config.toml
model = "segmentation model"
dataset = "rendered rooms with furniture"
image_size = 48
horizontal_flip = false
encoder_kernel_size = 3
encoder_stem = "deep"
decoder_norm = "batchnorm"
decoder_widths = [32, 64, 128, 128]
decoder_upsampling = "pixel_shuffle"
Rows from block 7 of the encoder, named by matrix and row number. Each number is 500 + 40 x the weight over its row's rms, rounded and kept within 0 to 999. All counts start at 0. Numbers have three digits each. After the name is the row's rms in percent of the matrix's.
# convs1: 3x3 conv (encoder.blocks.7.convs.1.weight, 72x72x3x3), inputs 60-71, a 3x3 kernel for each
convs1.0 086:516534505531527515497510467557526554458487449577562555467507492500522524499524523528474522483485513511510493543517520413436530492477498476495448478497568518538569557548587596571627569595496463455430416465456441478518469561391587533476579502430499515481512562524527532500478530468447523464500433475489491453480478467456506511
convs1.1 113:510499520514471499490535558543532530520547547516477524497504492457482531492541543459536485514506473506484510472473510480352545542386578512531455500484531528536543458440532526525533555470431512483492486480542480479504543537514585568519494419492552553464541505506492454539521536527446511471479486483493501501482463539492551557
convs1.2 087:503540536511549493460498425475462544494475407581414509531541513525494485538550518556573588542519401526542432471474454502508545480513503521548488521508507525554503475541420495471470532438471563555502477519439531517559487484508557566403480394504474498504512476543466472493541453524546490483461546511491478512521490531522545520
convs1.3 095:496512475500510518519541511458401526471497531467495567479533488495496494502546500438534513454522486480512527394385490441503473514521528498524475490534521489546519473486407512488569522494536485476482522519571503521478416473533555539516472405546486453481452520495492463449489485517496514520479547551514492518522505513483531555
convs1.4 088:513483478548509531533573552544525504532516509444464557531447480502476527484514527518537510481526544485489470548450506469410435438545505570434507511439533484495526487547501570598512534554536461444494482478487516521544460537479442459430465550470518556468469509490432495460390413356492490486432540514511519528495532515531574514
convs1.5 107:497553503495479501527512497508511498514507524541556546486477491492513493523507531520504496490426497527521566497504530487541442502521547530478492484502449580546559444490511529520510536524481479558478531490566504524442467476477477464579470517543534583479518499471564583607524573617499495498523509557519544492514522537520527485
convs1.6 106:514569504507513526547572566531442474519510569490511526495498493496470461520445428575512483559537584532478516453517506549568481515530530571504533508491498504496389521475538488543498536550504458432504429428433460500542520449492452511481430468473511553531508551561473561510436461369489524518490494484491513489500468502522522501
convs1.7 110:429451525573474530518508498435451534506526584425481491462505496512486498511515544533495496514489456451473466415487572480538505426466514439469523502471495503484535504539468517532474567552543481474552516495496510543510432414533468449570517477515498529564508452500523465504430461509463461432549422427468485476542523565522534574
convs1.8 115:562566535462474499520465465520444517533533555513453505509503486484492515501522488575540470512584480560430538550577459483493504499542520499532510500488519523457508452478499542516543551537508481505543464484492462471430566428591485518513561346469493447522518491438423513432515551500513486478483631398453481505443463494472484494
convs1.9 086:539546539517537519520507508541509454508516489575539488480486514502550484487490498511530504485504512540526462483505443485538488485527425480482434476559441481528484520570493566588559574623570467513473468522525521428464497413419411514379554453508434410499536556484535487502520492420440431473437368425556547494542541501473470487
convs1.10 116:463482467431459540518508524523500475494460508481482522512500505495506502511470486468444500516472520538497549472478393548449473497467513527502507509465497547540470485597474512443503532477484465513450488508493532471474441563481511451557454476528511523467537508538579449528516544382569430473563493560514554510477425526486515522
convs1.11 120:492504462460518504511526496386445478490505482494527501493514513499535511398447506487414488514510469519498471500371465384465397481509471499475539497525505539520519471522478525566476563495483484512483502521521458467488503513534504507468440500559552504494590519545466484451541421426462540560425534433512478503490527490451440481
convs1.12 118:531530544482519514532469541385547480466538496516499504504501500512518508508496517492502496499501536520494543510505430500508484500498448462433497470476487487447495533546499474564488527459496478458441586537510559474526488488465471512411551487560566459455469421471494511414544483447518579533460466429499508518512521529509498493
convs1.13 111:506542497505500514445597545506549473523460500439498415508476507466490493433525486499547489513495457463486484444498530428501492603491553494485498425497482455466503483528448479467510530474530480510528504506512462582478502480479549488466457460463574512545534558570584508539528541481512480499510471541525503487492535541434521571
convs1.14 091:511513514520537480515548484537450477508532481495468456474520503530499496507553510516530507528554474470540523521454506470527532539524537496469478515519485516561505457511406459530507514486572545527485485500510474504444493431474490559421461431461542485545456509496499455497583476472500513470497513519470448460507483539451540499
convs1.15 106:507498505517509480470543503456502584494537499501496531502522497506459489487511433491518488504491515485475513534428473450445480512469471483512491516446488459515471505541519455498465513495510488543532485507496523558499449438473519536566520429500531463521519511558558506534611496611537498514466514530512468502494508501500530514
convs1.16 115:538494541497486491557582524456522517533532538557551543509495514470539451529537457525539485492524500473498551381513478434512564514519560460517518466547464533517474558485444471449589414484566504503503510470518492541468477510470549500592539430503490510510533501511590487509529540510512441498529555559537530524496492415490513482
convs1.17 112:506521508498508607458506530519506488453472497504480490549474437473504475505487532448541584489471530518478524620508439526465491541480522548450486461431468524485502527596461515511496507487447495509522474474461485508515439480438510531476512452473465485491435499534496471535502373407480464416501474550595539504517502529479511513
convs1.18 079:565531546501541521520528496529497561523563522512469585510524532530465550569539506565543542477524421518492467563544555466468579437491544516524530542513542482562484519532423468435490476475490571552449437486426490493552484537506549553480438346506569435503481510544464524453586473598513527470490541537519429526533487581543567537
convs1.19 092:529555524535495493496496542492525531471497456384457501519510473515475499528499510507480530536510524517507563509498505532507480492554512517500460520440464515556531516545523509484445466497475482541506537447561415473484505503528449518487427487415543474526414531487530472607524477449472463457528541490540524507513492492449427467
convs1.20 108:490500497487527465476541486473436461460472467529511483496540505519443499508530497445466493532513504477543569452473466475539522511523570511503511518497487546552523493522498473579526503463523494490418499489540502481467496455500530506430527481455423449526459464489516529529491498485517531573513525511475470470497495489461467503
convs1.21 061:465541478495508482502520524496471490541503528464595499504476518508514540489531523502523491500563496441536573578485519494514505493509416511539507521556555502523522456466408474504507471454454504492569485476493483523490473535527437502482520475533504519481509511453473432386520526530550516538475479521519536495499475483546541525
convs1.22 081:520537517519477487518509523544506531531519464550501483483495507536493482523553537439514511521522527459464512517457515548495491533556494486493523547495465574553517518448432481525469482494501445478518480475527557471519562592491465471584441489496438462491459547480448518421527550517514503496502546475509501498458515530547515540
convs1.23 080:477511510475487510540524517510509579516461538461515491506529511481520528524473528515500463512493481527544495487522525518518532508509471517533538469500530482509532509467443487455387536493458448486485466510474469513480609613508543421466495492558512448448490490450484476434458486513522490486505483524530521530500507541536515528
convs1.24 061:527511501493508492477491493505501522510514483516561556484493493479495490463503495486493446493565507472515493443512467464508470460433463440433481466462497448432447420421417448431469439427422554488493467459478454454457532580529526504458494489500475545528560564507556500470592470524544497466560472482488498512496496558517568517
convs1.25 100:491507504484491515543525526450504376504511525508504533533460499489502474483507496461428405459518541554498561530565493519539598536540481554481396450497499457474516461490454473480524504501491501483449512529507558449493529353590463438531474514468564419450465500516479547488415457491469515502543488468513507496431484495499538537
convs1.26 111:455506539513557506522569558458432493523554537561525471509504497533519509489516522472474492545517483535537572517486582462509407528451527503518543523485463503499534503548498526504564522492515443460480475558480486509441407384565504475515562423491500433543502421559536534509497539569526469524480520490436463468523525531532527517
convs1.27 075:513533525495543536492522455434489536447521468562465552498544473531471543526551529572579589445502441531503454488484502534482537451531556474535477520508524464573505471569458503460486488479495539494481441479446478487528463511534504479453512394556534489508512474547485491494567447511532540419491562571480476517546500547530572542
convs1.28 066:567554522520530474506534517589467512478441475465496546551521501510517501556495492468516482475462504475490461548455520542524528496445545554499551512539528543504499469493512438487474481527470542500522515456470520473505567523547520415517435456539448473499502531510496421404510508488497525512429423514573502499522474534509511517
convs1.29 101:475440511532564529498507539437499473462464448458452459459518472502518489494531496487504547536496549542449497501373413467487464574490496469516499522503518507501505458542471495573436493461524536553464513529483506516496398463480538470496528423475515453449505474488514571484593415441511553455541532459494431517507520504472450481
convs1.30 121:492489439501499467472472450481450420540555469495551453456514489466553474518513523567455483536544459518547437570487540391509474382474470470535496437547453487537526428451532509434414550565480479558508416489538464471503482539450528476569506532549525536503528473511513566554566466493475496445439477523479462490495514454496486551
convs1.31 091:507560502494517501475514478491492544453507422558447508482522540512478534486564529532532521493505417566484505524423513462454543433487520515529557506522522444553526482521419468485464478426486458496476422513494514536548445443601550531515480447502463486499524504504510438458534484552516507501517522552472473529548472522550536523
convs1.32 117:510526471516537556549528564545532620507454491448493486492533497476522487512523513510504509532531528494561517410595500476567438520522495437559500343556460481524479528466444476470442531451481537516566464504442496536539533537555435480512470489400508586466445543473505400483564524506504429471477478492475483473554514544541506539
convs1.33 121:547500508528510480553487493478463453515496523488497501473502420523527438511514505525519500505520524485467472440529642428483515484434538422519428523524452489513463509510476514508476515526492532527515523524472494468537548550534591487501509517499490497483539497506474484521454482513456389482504541512484480481513509445564501459
convs1.34 085:527522512544540515539488525527508451456422448475486458468513489505534500526468513503493573508481534475438497496437585509487410556437544511520532520521527540530568450513532491514493439456458480482526549501493548523514446477501479493543381481541508460457495523556500471492559408490486473455508483495514515440500553532518492525
convs1.35 072:467508474520521536519519527482500493506496494418509492484472472514502523457497458525521506479504496454491495516522470463452439587464473482469466459459479438426393434448411459463486465476496494443532498469489516479467506560542542510480469460486475536543516531547511521462546512567556493493543539458519542485522501495537564530
convs1.36 111:560524470478502513500524496472437489522468459512494447509505501442462522485538517504530514540528431478493439465511557475497610479441574507518528461484539464537487583481494529540457562480492497448498494489499539532553527535519558490444455567415456504501502550522489477474412559526503539532454487579539533521514508532510565531
convs1.37 079:514540499468542506463507489536514566472510477525461567501550473498473526511538496531658641508522486551478466510486449510454565413522578494542489527488520480562501474523419489511435494457450551580480464492443507511527453531552560502487507432521499466517499532543467495523556426447560530483471561574514508507522504528474545507
convs1.38 095:517515511521508514485449505535459553555532518470483546492496481472465471527495509498539545490528529483514530475445448558508534515453535458470448432326359487473510437439418497476499493480506454469425489502492520493520512475474450557535468486426516502453567525501475473502452513541554455521423474513493517531518520515490470464
convs1.39 076:564543518471516501497527465553525503501526513526460531525542522506454478527511525592582540465514446499510490543537497476487583446515555543486496536505502497543505503517438472472469455489468536512492441495455467488539457538519559567516486402525554466526521501508476475489538475503499525484488570518489461499536471573520547508
convs1.40 127:466444423553484511517535504392469435477474413461520490467482485521465540460493461478488511482494485475461486472420480479513486524456503486465401539483531457442454383455463480549527528477567497471444502516471518447451593496462507463434448512472441450525465448440521541535518492548512520491497448551461474441510510509518499507
convs1.41 095:480465503487478501528540537531445528508476467477455526508510504486550478486526479483449467540544539547553502486449545569477510469486480492533515473529448449496478464445490521451515524494515518462484486533518479521529540614545505505471468343397512555473480507389412425505500482499509439465459489567524473528540507499466506531
convs1.42 071:479491511509518532548515520479527481527485512521462453475496477464478475467474494506500504531521555568503504536494473533500483490503474452473430471396378385424491463400436484462503551588524487509483533502526523494481538555480458438474464382412464462538495427458451434454431548532454467481425493417530525511554512554462438536
convs1.43 084:527506480488557518447457466467501518475551418606476529513535515524455544528578549536567588505470484570500468525500480457465513456501555509512520522476506503562507485547490503545443522491470529547462467530433495495541457513566534542469459471523486470476520474540462508478533455483500507426482517542497470493503468522491509465
convs1.44 075:535556526495538509480502454558489632504551522603499597536559539517474497515517527533601597511548483538538467571512540526452574448514595550509537528509502486539529441488399531512466485470513572514512453516479507490516492544547520552482486451532487486531502494519483523556491490482538471489495560589510448477531466548524605502
convs1.45 108:478487497534481480497561565545536464498457539464466485523497502501492513496477473567539507513513543527448515517417467480460463497490502488501494539434479460421424570606414487493445466452520508514520458464462491529507514474433506528467481465462531396417513497445462442440510512544548527462544447440512496492458449573476491442
convs1.46 091:464503493492533520488518546476517493468430483521507510517500507480528497469486495523571534494539518564531576472467469429477439484477508442465496485442475447477492451426462518450507544497548495538521470475485491550487516485504441464412447434449545497496472520451491423431465531554432492539474461466516539538501539572463483568
convs1.47 078:479498468510522510493469450582509544493521527537506453454515492475497483469512477504500450555548530559594538465464487411530551454491531488469487493487491385489493483410449503517492542531527459458494452487473465446504452567548484540542530458434518511446485502487440451462542539483470505534512531529456464467531504495515529458
convs1.48 108:482495494496485485491520488507427467488525456511433470500546524517499496507546506531503488499504440506547548461471555443559501423463530479533559529505463516513509532527478505434477511449492506466538438533488488555551508436535526531442528443439545452550534479514522527488543502501524516547459505520469431472517487523504557524
convs1.49 085:490470477534525526470505452542538592491493504453452512512502510496493513475491535525534560535568508540528521455451373478385489492527521525458521485504472456471499493526454529538533452452500487502461503492494504467443536575593474476406556570502506514494552524454460580520478558425483486521480467509483494493536499472503523540
convs1.50 128:514515475504460522570527482395527453443532395557522464492506499455482479490452520519550441434530451521519509468514427510504493521441458479519423448512477473490462487421454441457477476526483521512441524539596494449537419568359448491406605445457474404413447413433455433431524473525447470398526480443522520470486453559500531519
convs1.51 087:484493507496518499520526518570455529565483522496475526533508494538477491484496472518529521543493620528514542512361434511496470481494525508479461507397424437427447491418487478466484517528523503546480497527458532469466586477503525558514451445526579461473532541509443440547521507478473538529468447541488494520510504510512521504
convs1.52 094:511477511548536518528530484542582549508466486533481493508489490494485450471465477533545507509527488551522473473484446517463473445512476523497503513466416460435445464430471512424496562547518484486466510508484479458492549576543451385482477451403461464466464471487455425424485514483498521502481533430539507539548517506484515469
convs1.53 083:507491475486496517492493526460497506433469508507555516507525491517479477513444517545522570539540539496562474435542508460564463459507543542501497507460477515502538480424445535472567485477500506512444520515502517485511516588509455482481472575416504550519561548470422463458369570464480487490417535498502483507497480512440465508
convs1.54 103:500491499483534513533543522466433427486522441500513511523524532513528519502519510467468489504505465531504495486458474526541519571524555473501511492539474471510469481501382556429434546503464409434481473464481476466521457497532455481493455493522558408509547535557470492508467492525473475538506475497528499539501547493461452505
convs1.55 100:492502499490504462556533474505540480497514492542435491520524509494442502490572485488463519473488475496475524496440528469493532473498509541534542504491501502572479488534471493508490511440525435506496484462508561537503501436469492600457459472528495486555439473521532514491539472566553540439473492506495511496468458497507508481
convs1.56 120:537513545548487508543578530520515517505469523500507447500492507501527486507562505511512465552500515516447533400464447469494511509544580484503490508539468549588542487502525550530550425433413514482570568484552491549498483599393527527424459458499494470394543527571584504539554438358506451513525545547531536548510482511452538505
convs1.57 114:513507446486501455525500513506414448483475522490465482532517483531484499481549471500461420460523488539479511518553502505500545560521479562543528501513515477530460435521516433452547504507440441500486463499483503514549556458480454456492548477447450468404493492483467511522538544481495483527552484485537492472497509457494468543
convs1.58 115:505482433434486421517517543396428430440521499488538491502506511530519518474414440513451447516500512506492513439454509466502483489565469503479554530536526515434413510588522498563497483464487512511505516483487551516514516488472530482458510483501496575435582490493501451404507420509498444550471581442485511474501522458421444526
convs1.59 109:514498506519526523531545521499486557486405401422455456533509503506534523483490460487499517456512398439464491374412565464498452500467540481499491493520499459489479498471493523452547527459499464452531531518496503554523429387471442500464524433487509477530463585498553507461490479509532494510488445523546529555535548554477483517
convs1.60 092:516539538506489503566529521548499608479479500477484417535486521520525524517469501429486489482480532457488509535460464497422496502523552530550590555514591552502501460489506463524517462485481459446517482474534491488513545516533416552522533476451509488475481476475593483543544512530496501589542508519501503557517538531490509519
convs1.61 117:458487478468483467493557536527488543523468500434440476529498520511534470497479520442499407496458531479387499577500619478454416397495476535548540514446505486468522481525475532401498527466454465504462468469520557501459498390528449538500392467468548544537533495548499480555518526619491508535483510541528471500437428486485539591
convs1.62 084:503534534537574510527549491454478480489540470584491519508561505513502534522577537525548569517529451570544486520462552474516493489505510505535512517515501504552502450480427524523429535463518519507477487506475503474523437480523504555496426406508501465533523508549486480479584467554514493454510519481522441503561509575527530511
convs1.63 118:512431479477464468488488476537404427492453452468440487548476504505499483485477490376459412453480465513388451525427418519471505493606522572488523540478509517485474472439520452499508474461470481496469532540503516526474512460458479485482440464481455477560491538560576452538485478450539575529525470533538494531468476514451488522
convs1.64 087:508560500442509460470480447534452521462502462578468559516557494509496527513583489518526528535450432574493522500486449447502474494493563473518467498514491473572494473538448521564483483497557524543469460542477489512517433452603513543479479376578478448491486503552482472519558455436503514458527537595458449486492473484516541496
convs1.65 119:516467483466517473492439503484513512441510447527429496516546529495531492510513494539505502525506551448469443531530480526526526505461486501506525486520488540520537422437467428482459431413464538506482510540466456486450539438564507493525520518437488460531507513475536560527465540499486474503515494526487475447425467430540533490
convs1.66 096:556564517505542483529554516500463595491571471484434491535510529532481536515522507568553538529564442440548419553508524503487559470507555529492523553483513519526514525547537542445527502453507523497502481523459479541543468501536486569360484412450537495542549510568541559487523480510578511512516577543541500485500508519498574533
convs1.67 101:495492510508485476520594543534549589555566560551470503508476499491491504491466471453524469492522504458508495527491560529449514535537573530528522529518524571497497539538525443514502479527448447506526450498512455470467586492579556536564592543475533509501537507485542498505539502556504497386526533581484491491477525506520508541
convs1.68 104:537524496515559516484521519489490494502489544574484568528533505525471506532535531556537538561492594526510548565412396486503538492480558498504502518470493507509506511613422522536424491448479499446462435509446548477490544399574490465463484454496536450458570432519524553487496432357471486485593521460471459477522489486480499481
convs1.69 097:531506534508491522493492518584508610496458523444447501521481511537513510505528489456503432471479538424453521456496496518496420509493486509483551550480543511578511454471477488466499418467446493455565471474512530501466502473548342468566361470493507491515516527473533522532467458555461499493531492538525496519511511559514517589
convs1.70 117:524511466465478480469468479437472476515531475487499488505478494502523484457442483475437426524535504494486551519586516414474532535563584551520550525514534500521500488584545480553511502466460516511504524473494564468504542479529432503593540384496527539435451485456546522430477562502473504598499503477531537490485536438472464449
convs1.71 124:516515553507458512564520493466454493548446588548517498494522514476492472502528542464536489475524528477442536529481514476552523493486493509530513499530471532524549542548533556467592461486436514509483573509538478494480523568475515499457572423559479584514474483493527474524499512491518490482467529539529539523497461464530530527